From a checkpoint of a small model that predicts nearness at each pixel: encoder moe soft.
Rows from block 2 of the encoder of a small model that predicts nearness at each pixel, named by matrix and row number. Rows with one number belong to one neuron. Each number is 128 + 24 x the weight over its row's rms, rounded and kept within 0 to 255. All counts start at 0. Numbers have three digits each.
After each neuron's rows are labels from the 100 images, of 14848, where the neuron reaches its highest value: "colour at peak" is the nearest of a few named colours to the mean colour under the peak. Only what is clearly more common there than usual is listed. The data: rendered solids tumbling over patterned floors.
# fc1: MLP up (encoder.blocks.2.mlp.fc1.weight, 512x128), inputs 0-127
# fc2: MLP down (encoder.blocks.2.mlp.fc2.weight, 128x512, transposed), outputs 0-127

fc1.499:135121135136145123138084178122115127128116090133167118117144112166135136141079160108097160153143161155159081126151114121149162119155142133169129138122035135125135116119128104096122119154125110137127171135124148121140098128112148078125121131186172110166101116145093160123185166106140147115108105142104100130101125118108149136135106092134128108136109126155091148132134169127123123133124
fc2.499:125115120147133139152114166136133141148114110162075125137094153125118136147127109171127119148090145140120135138126157131078114134122112118117118084126157119105079080133170100084117136105124149134113102166135177101117121153143086125161134076183146158119155141105106108117095063120131153122125138150154091103132163120115110122119088125121104147108149121129121144145142165185150129144109
colour at peak: brown

fc1.274:195138112111133144107117138112132093128111156154134136111115099177154107104110148098125132157159106099138160100141115159130144101108141181108061119155157132115109114138141134125157117167106093128107114117115122162146119153148172150130128126118111160138106116094106170110102135124095119149163114133099145141161131117091166138099147163162153112119129121107091061106160121125107156112128
fc2.274:132138112162106123157166137121139110179138159151122120120150178111119111113154111144138118140110149115123126112134137184109099124121139118128161144076134147101119135135111177155118135119123131121137090122196125100151148133153124117132119135147120077094108101196147129106129165181160146146161129133122120137113150115109146152132145090118161086139071178112114142116081109136148120101120
colour at peak: pink

fc1.319:127143149086114113142157126122142110117135129151165135123124172155116100120124131142112156157147091053109128094108116093143135138196098183094134122104150170138125128120172143109148141167125129116087145118135144138082104143138065100131145129133105119174143126149112113135107096147144099135110125117102132127122163150065146128132131145149127137115164105077147119133158160120133135137118
fc2.319:134128138139133093113146078133077134094130130086141102122100097126082161102114125076109078103133117133170157155107122144105147131148177135145160155149117133104125130162165128127096124137131153110106162140134107173124172137149189165081147096117128125130149107172117122163093129128118142109148119107092157115128138120155104124134090124132133126095102115140152091133094131115121110164124
colour at peak: brown

fc1.477:119099111115134144163136139089125135098124108143131109113156160148139134124125137159107133146140145141103136125147094128089131171141140126139088096138109134129130169116165087127107107176108114172127188135121102092128130096097173124142126070100131116102092108162110095116169153117117113085158160161167127147118130130129120125154172156106117127127149094154091128150079162143107105109125
fc2.477:140126143085127181150086170101146117167140126110112134133087116107160171084158141143137145140097115132116128109133095132101118086110132105134189089133116131098138073156170150103137120101080174144122126107124132105107145115113147127135128122160109135133129162150143189109112109160127120079149125146154104132084123111141105115140138107127125097116116107118148103145125180129139140132094
colour at peak: brown

fc1.286:121115078132116117105141125085144074154126114127150079162114125132132084106155101162162160121141099147118150114176160092120136136164151110165115131154131147104117141155150123103086094100131150159104156091132116108124137156148130112164123121110131138148141107159156145116105092109158088165155143162126151123117124145112148129127134143115077117114144101144124112149116134050120165106128
fc2.286:081147109094124118137158120131161126081160144177149080144103098075136100098141112101149122122130146169105129109129117102109110193180123115149158117176135104145111099132160090171145135149128143127130111106114139143160129113106125150110186142173115118093111066128080160139120122098143116121152111131119134108143133131158130112129111150111127135113132124118096130149096139101133116146130
colour at peak: pink

fc1.217:173093095173128169123100110142136107142143080165158174129144154156152114117141127139112129088130134173107138137098146109115106129167119122159099152150145164102181134112094144145120171105130116112149131124125142130100123158121112084131107160181143139130130113126142088123136121122138100108118128119066148151141129094088139143155141082129140147144123108130127120144143160119062131099104
fc2.217:129119111122109095114114101157116128137104134129145138091091107119120155148068164100133161107144096145119144115159147140096117094131074118108122111156151129126151120148199176139143124087158134166131126173171108118147123099133115138138169091105108180134140118099125128140124105086126106126135135136090144138159103144120120088134132125128170135122138142134163080118117121166091126127081
colour at peak: brown

fc1.456:160154091158112077096082096155118113143137152150129166100137098126147105120188114141123094134083144106134113139077112109125139162084108120153109132121137104122159136157131162126134099146096186149153106133113091095127085136098117170096151142154125125101116134128117077143113091164146130102142175144125139115117111148146131125132132126135116138156139120134106104143104143172128136107168
fc2.456:161134113080088122125109114138111154118146132112102126120114098094134118150127107096139135111121134106116099115144126164139120121096151090137111114116186151144110137159181137126130103110114175081100115154145159138104115176129148127162155169138125135165102182115138142146118145125142088143103145159125142137137136127136109151087169160130140127060121111127121163069114132122117147119074
colour at peak: brown

fc1.251:101101142165103177143135158093139112145132101088121160120133144161101138104120135146143162128127114080085149117099144138145112106163140127133127102103153132119160163178143131128130157126155124146153108141093159097134141107077139155093155103142124083119153146092117136109087100142090169134154150162136137114136129131108156121095116183116103137135109177110144085151162131151109132123145
fc2.251:120178122092121127119140174143100125155157117110117114112120125165122165169089122088099131121130148169153110181107097152146109156147132112090123124085099110124133096119108143139130094124129109154141144094149129127129117102146089137129105101108157160131145111142135109099127096095139104127103151106184125123103098129121160172177128094098156112126157147120141164080114087116088134122122
colour at peak: brown

fc1.95:131174141078123151155123136106108155147124134140101123090158114160112101126112118131147140127141112128106111124133126122139140151112102124110095139183178105123134129121152122155148132092106117140109149167097149109131093152120105137124113116118093169169165156148142135100173146133167136115131150172102136117115105160091151176103079136142160144059129102103151142129147149080102132138103
fc2.95:100149141139132105097145144109113127180122096121122119117129130172116119134134127103127111104138092151173095154173160111165157099141133089112152153178118107126157117147108085131109130141126104116108095133138136112164187114172110098113150093107132102124111107147151160118143097150122148113126144145119141147134113173142162107139167075120147135131103134111165152129082155119097078115101
colour at peak: brown

fc1.239:102144145105123120138135094072137132090134116173134144114136090155130105112132108113117122094119174109154132126060146111137074133090100144135157145171122112145129194160114127119153152127153154117182091136133130155156139128122162133081123118114140147163107111105134157134152106117157121130144138124125098183110112080145114140124109087150107136144166102115150155101126136114135136128104
fc2.239:128152151176128142159122108122119100144119148124115159127138101111161145139110126103129146113162106162129089152154149140129123123104102132107131112142135089129134121129140081131134100133103151090139147162112084099112093141108160116139143141135123110136075119100114136159138104108106120133133123065107152110140108145189158183137082151140089185138104114162101128106090125078131151152153
colour at peak: pink

fc1.461:100133125096151158102101148138098141138157093118154159164124112129150119113139171145104141152179161165131147148122142129141157092127132118143138111133119157155156122132139102152132144083127101134112112116126131117152148151152132082136135119124121110142102126131087065152125163094124098093131115118091087112141075101130170097155092119147092105143128127120166136144132210129116121105102
fc2.461:129108150140134098123156123127129124121115098154142112102089130143103109128092129128108136178103160110124126174151164141102129132122124104096125082111124132119095126114130118081107069069085097128140147148088133105110098111134088163139156105164170154145115102156108131095128162084120120126150106123089159143140141130139144103145145126138091176143109107158113147169120172143096116119120
colour at peak: brown

fc1.122:121165142120105088147143125114158124120124153084122125114139114136134157097125138158108114133140086099170177114139125126144127127108134122113089165137158156137163140143120121138115119132142160128146128146122136130144167162097095126143158155098126139154128084122122109146103109172093073074081119163148197142097077120158119128142096151121142128117141099102104164120094142168133147129109
fc2.122:123108114142118103129131169112166137128119113106160079065133129123154110128137068128143121146141129123114136125140146105080159153117133168125133157142142128075153148137096140139124139116125138165112117144103099160127121155117141126091079117186097133129142117121120147142149106157165177136113105116140129152169075121127099160114171145148128127136099143162121171131118177121131122136182
colour at peak: pink

fc1.223:145123135092141120143139132144191129104115140103106129148127128141148136125132111142116087122126143123124127124087143138125131134112122121143078145073120093134145137111116180144132113084105143128127152136069151155145136164125097142142127151118125109135159125087118141138166154110160133125130088129167118058127151093130132177093075146108127102116188118117121119106184129142093152169134
fc2.223:110102135134110116143155150101159098119117137122112131131169116070130115125136176148097131140112124115162083145145167098078136111084122118133158141106092149132140144125150142167107133135133116129135118152115169113114090151126119114123137142163118117110120138125137074078118120130120110135124158131160130175180096143159113106137069157147097123103126148131141090128121113064095163094114
colour at peak: brown

fc1.416:141120163171134091123109108099166124140152148109179098120143147129150104105072184141131152128156109122057125116107140126139133140125138138105130089114151127065150118118136128119132142081110137166103163147130153105096123142122123118124159118191092119143131145127131119105119143126141169111129114089129141107114132113092161127087149131143112126073160105121123154144178151100126109137121
fc2.416:091132115148130109112103130143157124146141116097089151088131113114151126154143143110128144136118123116109124094130186105113171115142142096125139109153082123088130140136151137169171132165150156152136112086106142134174113100103097101136164119106110169161169104133144117101105083123148057114115144134151143150126097147138149150125109135171146128146106109126129127073161137107117164152109
colour at peak: brown

fc1.408:132095152134120150145131157143152120152117135116147141130153123151119121161135099105078154080117168127133134101108152125076087130098207083111172156118112110143147114093112124132141092118143148143124137125107117159165128080122124118118113087140081173127113100129155080123144120125157124163136138103149127140135102081142133100155105132147120152140129136175168126147111117120113143153091
fc2.408:157109102104159115100085093095163130109145116137101177130133140143167125116109129093090126122125097117097109127080119068135112100149149112160129140148120089145101095111115100105133170126160136108082104133130107142132110111111135164118145096107128140178093097112128115156120136129139124152115130132156106120127135145128085086088102139146171106123133129177095120161181153117104121143130
colour at peak: pink

fc1.90:119118132156126136133138151151121122133120109139120142138121159115158115119076167110159145097111136131122136140138098115104114114155122110199111082161081178128102106137120152134136140127118085109123113142103155130137110103145136089154137123161119135102098100151135143129134126106133135112149143139132136106118097151112191112153140124152067147080100141169098169090148165096137080132079
fc2.90:124114163130141156157171130101124113115112073117140122104128125151114155124156086131153164168125140121144134117119149145132110100077152134118110138127092130109156138152143149123099088118115123129115131160157106083097106138139105152133123101157127139116098110158104147122128087165146147131150135166181118134200114105134146135093113111137078089141101173106084142155119142093092155124132
colour at peak: brown

fc1.364:111098110110109172108141114147126136137156131173141129153150113128117117132097172145139176113113125109150133127131144129040144157106118122100143111104081131096133105124117122086108129162115173111155130111161117125137149126138153179132108153137151166115142090106149108142079099157104150171126084119161111182122120112111115165117130103120157109109138087103150112111159136129148125117130
fc2.364:126151128161119132136128143073119144102103100137124123079083122091111099135140156146114120159150117107142146143088137167142149119091165168148108121191137155154122117177153101145134107159159088106132135120172114112164116103153124130119133146128125120123104145094087130151105099088126125161128127150119161111143113130125115115114123116097119180146115132046095109104140138112134100120119
colour at peak: pink

fc1.506:143112094098096122131116136100125094166103129145138089146152153147141175094178127119114139130116162125091136162162079117107166154146136110147124104102137125127148121206144121109128159116112095106094078120139154127137170136152128138154116150169099125131109132129135154139109165117166118104117131123109137170113087107123149124122130102143134115163135132117122081089110171116135121090091
fc2.506:151142140140134151152146169101133116131125130176142159090143097131129162135123130148117129121132138156132144141184188163150137112152153148179127092096170138136109147090167146102135109162115148161072110154102099126134114113145109105163154141119142164140112155156138155151153143152119124129144148128084112076126163141153156108126106139114123119144162148164164157120119146136085132158113
colour at peak: brown

fc1.170:136127109120125155132130119106126118112142113186156135143114129177104129108112117081112125117081154139135134144132140125146126077124119153113086130135117112156125116164133142095150123143100163136124147162101166135086114172136117156101129175114121153149157124100132119157119118094118147153174177153113115137124115091114087175107153129120084115113156093113116060148143131156138131186128
fc2.170:142141163112077064119128107125145126125112151116087145114139143174128125146110147107154102160098124074092121152135112157141159130159124137123140112090090167107147156147129121159151073122114137144121154136154148121134160121115131134132134127182137117137135117139099109168125147168158139125148120138116117136125169097114164143133147097109146144080077111145098078120110171119144156107095
colour at peak: pink

fc1.137:114122147093157173118127126075169127102153104121125139111121143131112139118132144136110120151134137131162091129162087157111116122114122188108167149133139139090115148153174140136142060117135134182126124083122144122151148137158142121156164139116126134165129124171121126134114116077103130156060124109102135125112103079107115136142119106138099122092104137085160129163147141097116135131137
fc2.137:149095167136119096129119158181081152159156147118146098165135119099164146103124137153108113123178134101151104149122169101092144150130083089141105150113101097129126141136133132186102149119118111154142129136109121129140165138145122132113119150150142117100192116127133088168119157149133155166136138108071124137156097118117132125160137143117118120109136143155093124163134119084124167152119
colour at peak: pink

fc1.0:100142113127124113110146130128141088155165110205132083108125170143164132133127118110134130111143094116146144161131092121090136087101167090153141146126171136137101070104122135114153121144113095122130125152110130172137125122132137145124123127086160121105150119130106122092150116160128168117121100131158132147139139102119123147090091119158150155167128136048139165128114144126130172131145
fc2.0:129150113170129114097087118128142164135102117163100136131127125128085152155118105173126132146178109115129121115160206131143144159104120156141093151105114120116131123096137169108106138106119100145115110170134093139100129160143112084125120116164126136130107112173110115134105136083128146134121153149154082129106134119102143133104116147141176158100151180123122136120169167152130147082141
colour at peak: pink

fc1.459:117150103118126130092144146136137062136184100112154096093168125149137170146133143107172141154099073144083112081113125125118122176154117145132121116113102152151128106139135139101172143116159156149099143128071140095148131126122121131135128139118138136146166102151125115150110107180121138119135117120135096166134117159102146144156120151127111165117112105116097098117099117113179147088132
fc2.459:110131090131131066132128127101116153119129088142135121187166145151122121163119132092168119135139093163125143127125110166148151112105136162124156155108096148114127129168127174125151117131128149082096113139140111169108139105131114109107127129135114144098151101138131126116156064083075124127136140120131097144148112072115118116130139071126110157135096131136168112165109147138127171151151
colour at peak: brown

fc1.475:137149117154128103142122122112176153115133124165109124114148144086149115119144161200099131162150110147152192126165108105096152138110150175155094132142130102099118069132122142062167169149110142123132119147143103139129141129115113161151130130104127128142135077123115160097141146162096125120126134116108099098094131117112129139111139102130122139157153081134114133087093134138148149107135
fc2.475:094158107102143154087115144165146119118151120116136106144087159109116107096148084158143134158148103135109114135085163139148125120090126135092104114134116184128157106163117160113120137147124166120115095108111098117154134122133147098083128150052122114121102109159126146135080110197132140119126147130142127127136146095158166145133174112084138135138112119114128135141080108126147128121125
colour at peak: pink

fc1.391:152082141101123161146126096142105113066113116151149159142136133155115064141086130084139153137186126162099110147081157097116123124097115105118108132118118159091113149123165132116129133126125121155136136107183108161183123117134174134103164159112102129134105164140119090132126127122110131116110102126159114167151109137059102122125124113113140121152129115128146155116134122142139127131097
fc2.391:113148129103094127121113146146136143069154196117128133127168146111170136085112153099124099117113141134154150121089143080121138123139125132137125110148144115145119132145092094145159104146132153120102192128126122127142098136125166126123087123168107135161134132060110123124140130118096130132117124137113194115136121091140156121138121133126071110174138130118116096131129108079093090103126
colour at peak: pink

fc1.331:136126128106137136118087118109176126056144117130112115100146154145088094157063152114104139103141149142113141115096173116159140155118150181104121153163132112102097138113134105115116109072151131125136145132144092181163136147117165125103133144095159151128107139134140170173147124118113102136111101092123144134151155132123133108145143147150135097101132101152098149164149147100130122119098
fc2.331:143128134119087087146130182137148158122145149120107126122115115152164168126114134104132114146101161167104104129105125178148145091131091115115186126159142083128130168095156132129173128107187136114133158121079111086105164136164119108147122146166139114135164133120121137117111111135126143128122114136107137145142126098177128108113092159146134143137083122114126119143083170081109122134145
colour at peak: pink

fc1.455:160077155114139146112098121123159100083143121182132098127145081139119089172083135119136149124107126152101116130085131148136135089121106102102144131161132120143147156121108166141163119156134122150161119138106114133151100129135118108095105129149112127140115168113130118108139128151119109147125103069169082169134108106094132113103122115170122112155157156144203114123111127160134141115113
fc2.455:112118105105132120166146106135111136108150129118142137105129133115114103107088137071140117149114097165142194132101139091117154149138164151114116109124130107133133148095127115130119081123142140112120199135120122122134095105086146145110141106136077128121123111083120151157096107136080131100097122160104139095185131115181123149151107110148119128112126097126087139142103149067116118130109
colour at peak: pink

fc1.422:169113141124144118150145144120138109173108148130118175101112155092135163171136096144114184175143108108120146142112162111130115149145142140103115097148148179136138129145127147118127151079160123151069171120168134122112108119131148120113110108138153108116132136126128111183152119161137127097167093120086131138127126114115153107123143130124039102105155115103127116116098143130123104118103
fc2.422:150160133119147096127143107174142132115131127089105117140155134126133114095100110108112162104120114097138136141125165155106136118123152145150154133127154130093159129157154130133138133200117132156131137112140085156112114143131061141132126147130179163117121124156130125091134155135145095083076086152159124091122118127131098105147146136112087123153157094155148093118124163127109153138192
colour at peak: brown

fc1.302:139086143129102168156126102139153133173119111120148107169119123142131132100101121145148177113163111095099124126130136099126101129134125098120159113140142161131135105122128127100151137120108116156109107185122154119073152123138174145144139109185104125142142158126153105144124147094075094118094152088098141103123142120147156137104131139158080119110181105119128139160128122085112155111078
fc2.302:125100168153084113117114133124143088113138158093094127062066129159095136140117099119123168138145140109111158135132122109139126134138153066171128157148132117113099148088150129151122083118117144161163109101119131104109134082119078125141110106132144124107117125097133146111123098122133122113128175140110095127158157168156147103149112138145098158124111133133120117170089150085106130130143
colour at peak: brown

fc1.334:095079126129124128177143084148113117152153135152131178134136115132154122133124153102136135101107112169159158126155127151142124164082137127139089108103175116097086130124117092099105172188116104117170146126147064121148168176123123117086132154121115105119140131113104112143090097114138112095143101110132105131126091124147120158156123133099143111113131099127110144118108163134127141119099
fc2.334:111138113142146099099127112145094142101107119100107094118135133125147148123144099122103128120159127156120125133116169090127129097092152164179122113125120155114114117126085101132140125134129147091148130145132148083060146168091106125135065173094122118133088151152094084125169177122119136152126156118119168129121115119121120159121142110133094110124103124099121163155136165144164179121126
colour at peak: pink

fc1.329:136134139093104099135099132159169133117157126123151144172139087133098130120149149118092127110100106196097136095140141139139129124142160117129154115135108145087153120181167152091100122077093140114138111113121129115133137102129147112120149099097123135109152163178151122140141123102127129109117126096144131129190151105103133107096121116113134104182199126138134123109152164135129130098095
fc2.329:126134084133167131112103161097130094094129131125119164142086140163116106159121090148110133127106119163134149113117116149127159118089170119125156098082084114125159159108109147137124119180126140116143121146128107202125104081151119158087142136134132124132100166130146135159144136141143108167100173145096142105136128125128114121107124100156086110147108100111136125163176141117164121101105
colour at peak: brown

fc1.165:124150141116099113106108141100130138146126142156139127111176123172120099087123116131143147138110119127129103114172145109157134145134074088106157141128114113088159094147090101149160147149159149170134125144145111148121131141114122127094141074105151072115092119091141127161169100119129109117165118138161078184109108113130129129156135162134160086101125092129080120110118121143149139149127
fc2.165:155057108159124131176155157114124106149122174152133129158156140127147156175147171124122095145153128093116103164181124143101103131119132112151148152114111146121123128133132138128145133105127162139116160115153125094091071146104120138121111122132136140120095180101123157119129096134165127125112164108152137078124100150176123146080170155150143147116133134135114084108128124122112163118133
colour at peak: grey

fc1.510:123107157134117148112143126140089153116163099158091124131129170166111119172154179162089153098120146131134145104092144160136106134128128127151187161109118114124098113134164098121125140168148167123128160131089170143147104152158150105123148099130103109121097104100141128099131159099140153151114144114147160126081130076124145117130095113152125102089149126144122121106092122132118180101122
fc2.510:127130097110147136129103079165132136106133114113099133160146097184091114129141118138119120132136132077104159128130112101108099094094124106167152139161159128150123116136107117071112130133118162116128116128127135153139147161073142116102136093126170129137105167145142127122102137139201118069113094117126125123148109077126104121173114129149109103154145100102124105136175122147126120166110
colour at peak: pink

fc1.306:133120124128152165093123130102118129153138097130113199135156120110151133113149117141115144094162094129143133151139110079108115107162122141130120102145130144102108153143152106143136061173120114126124092100099115133159115171103112126148108149111135119098167146142176117141135111174100077152108145097138123144060089153133136117093176160138112108124134172135110121156143149128115120134122
fc2.306:128142109139144124141197103125065122109145097133162141124111141074124156122155084085131144113126184133112126145151122114126125131171133145143180128142141173099090137129132133151137153125134138115162106113147138169105137127148117123105093123133142157112103138176114137177114164092101106121158125102108190136115121148082121116150140128102098134127123086112097132103088137135102133124121
colour at peak: brown

fc1.324:144088126094118101179153131101151142068100103152115145148151102114138142172127145104127099162109124138123147127064138120127148168128109154144121141165111061138122153155106143110145138134100113091155127138110127095103145146160160125071156150137141099142096116145143139192140107143124111153125173120130155113142132099117139140095111121119109127142169155121167131098129108108110144146128
fc2.324:138140116150127102160098108134095133111134149131118132103159116112130134126100129114149103105136133148103162148155143052149176145180139133140116100123135102139131134098159090109116104121120094133133176144135047113145104123122097137132126155125098151139118158148096111134133107132112111163150095113159110091142097109177088113109151151132111137124122089141124084143084098108118149139171
colour at peak: pink

fc1.304:146104132106101099140154116136124129134105139154127125088129116136102082122122139162178104161106135105100122163153181082094109102097134114125131144172176120154114146083161090156135116098186108152110110172142132168150168179157149110103127132109147163155104157130147129131142149109132167150088170121163155153125118117145164118121124117142116114115126133113139148096128131116131122130130
fc2.304:138122184097119106135152154128130139095121175079125140156169149148155155077135139128110116119148146087160136109172113132115107135140148124087130161150155075124132104120154125119130109142108123086124112111117143100141120184124122099129094093119172110077146156108093159121125123120146142141147103072151132128135142113131136108143097161170096123109097166110132076114139126117110113131129
colour at peak: pink

fc1.410:152137109142125118129110121116162124148108185125128129113156090132149129101131143095108131133139085124085166106168089137094176137146148143133071120132169145106138109084119141161106128183125141134131175112132109118123157124140133159132115100111100151088114116129108076111146146141146097101113174137160123127149133138102171072140139148131110158148156134123086103121129105149107162157128
fc2.410:096102174164123153134116165111125170179141117149111166128083139076149115064178127113124109142168154103136140102119100134130127125103162110100192138112150151120136101163116129111113128120096102125145081103131122096129147121124131115118143158114149134111097133137145137110118079142163136114146146130154101140099128137099115163133139141111149128108173171113095135146138142164151134131088
colour at peak: pink

fc1.176:108124102125097138130152088137141142121132097124125102136147133090138108127113145119160148114139128134150116154109178155150110085206113154109142157120125130107101121142165162127164120137139063120123100138163138120139177135094122125158145133120128137161117136156123166147096151170166093116124129133157110161084120095082151132136135134088065141098091135115120108127131155138128135141161
fc2.176:119128141119122115117123103167101144140112117095136113128165098103128118133160112098143121088119127126082107132097145120130135199135153147121096138141148105121161146118081127152067126130150086145091135108099130159105102164117134096126159067115128114102168132101088142144162106135146136149108122127117134143128122163097169119122074116164109071154145116142165140144139134107138139142159
colour at peak: brown

fc1.96:171085117124132111145132091126192095170131179120112131132080116097148126100135099120121153078159180103107099099133137102139119081094148111107130120123159163125146172092171128128120154153107136093165132158077165165125114144142128145138161125118130123143148103176156151095089110151119115153122120114102145148135137136126118131138117163123105102139109120148128107137130132141132157129130
fc2.96:136096127106135119123140146137124136103113119144105116122098118104118097132147125112111131122124116135145055126151113115132141142126065171120136209143080150120093122112112104157147108120130155148120118106124096145083112110116104134119128097173090127094147105188073101112143135119158137155113123145119160155151132130089097113116110105123166162164085162131100139125114142133150152131152
colour at peak: pink

fc1.244:160127122096134123149181108132162130087126127148127147130140172134110139151093123114160117120141109145124105095113133138139194158082129130127130158120123133121146127129173120134144147124134127150154099099105153102073136141143092153127163129114091117086112096142107117118107110178156114129093103141119092156136146189121184105178111093142114119163146132166134113107102133128096134099114
fc2.244:139127116102115104122164149129128144148124088130166093140099168087141142147134158152129111141157126141127130107160105132155144109159092122141122138137139131111117128115110150114118171126156155058088131117155158155100076154102127124118096135157102089119114112142108182124114147140139129140122091069077140140080133116132125151121115121151136108115113080155143159107085112127154151146079
colour at peak: brown

fc1.140:160144084119115139100122115128115127068170103149158122151154114140093125149125167122127122100165155141117128114086137116109158125136112135130114087139132100110138148109161111149114163143138119071115124143152122162144166129119147124101106148144122171097095149112116157128107121089139190147140083155114098194141118098095154108151154122158130093143126097126108151095157114141125134153103
fc2.140:092107122146097113154126182087128114143118073158134163115173130120185121175100154109144123114111134163126125132122134172165118131122150167142146101122112095148109149120109142119143125077095137109116192111143093115139128109135136158128105089122129125150117122110118146080130152104114119120119129101088174117119142135143184110129105081116112121137161113114160116151104148106125110132087
colour at peak: pink

fc1.164:132133124162101101097113153173139118128128107124136096130133145131123168096084148139106134130118080133109130161134138129126103140119061125160145100157094161110118146125094126143133122150097155123128168182133132107124139128145139124138142105108137134131143131088128127145154120095099132094155141139113141160159153133195142100157108153111151106126174137164085132151114195082153164137103
fc2.164:121111132133118155158115128066103129117129104084118146094135147113133096144147112168165128122098180141122126129112088164134124125112135103129172163125144152094139149110130079106116112120100115149135134098087096153161113141135149103161112161140116171108115127138150121141143110147141098104147150179160109089169151126127123119113141164095135143153083164120124080097090160149140157115132
colour at peak: brown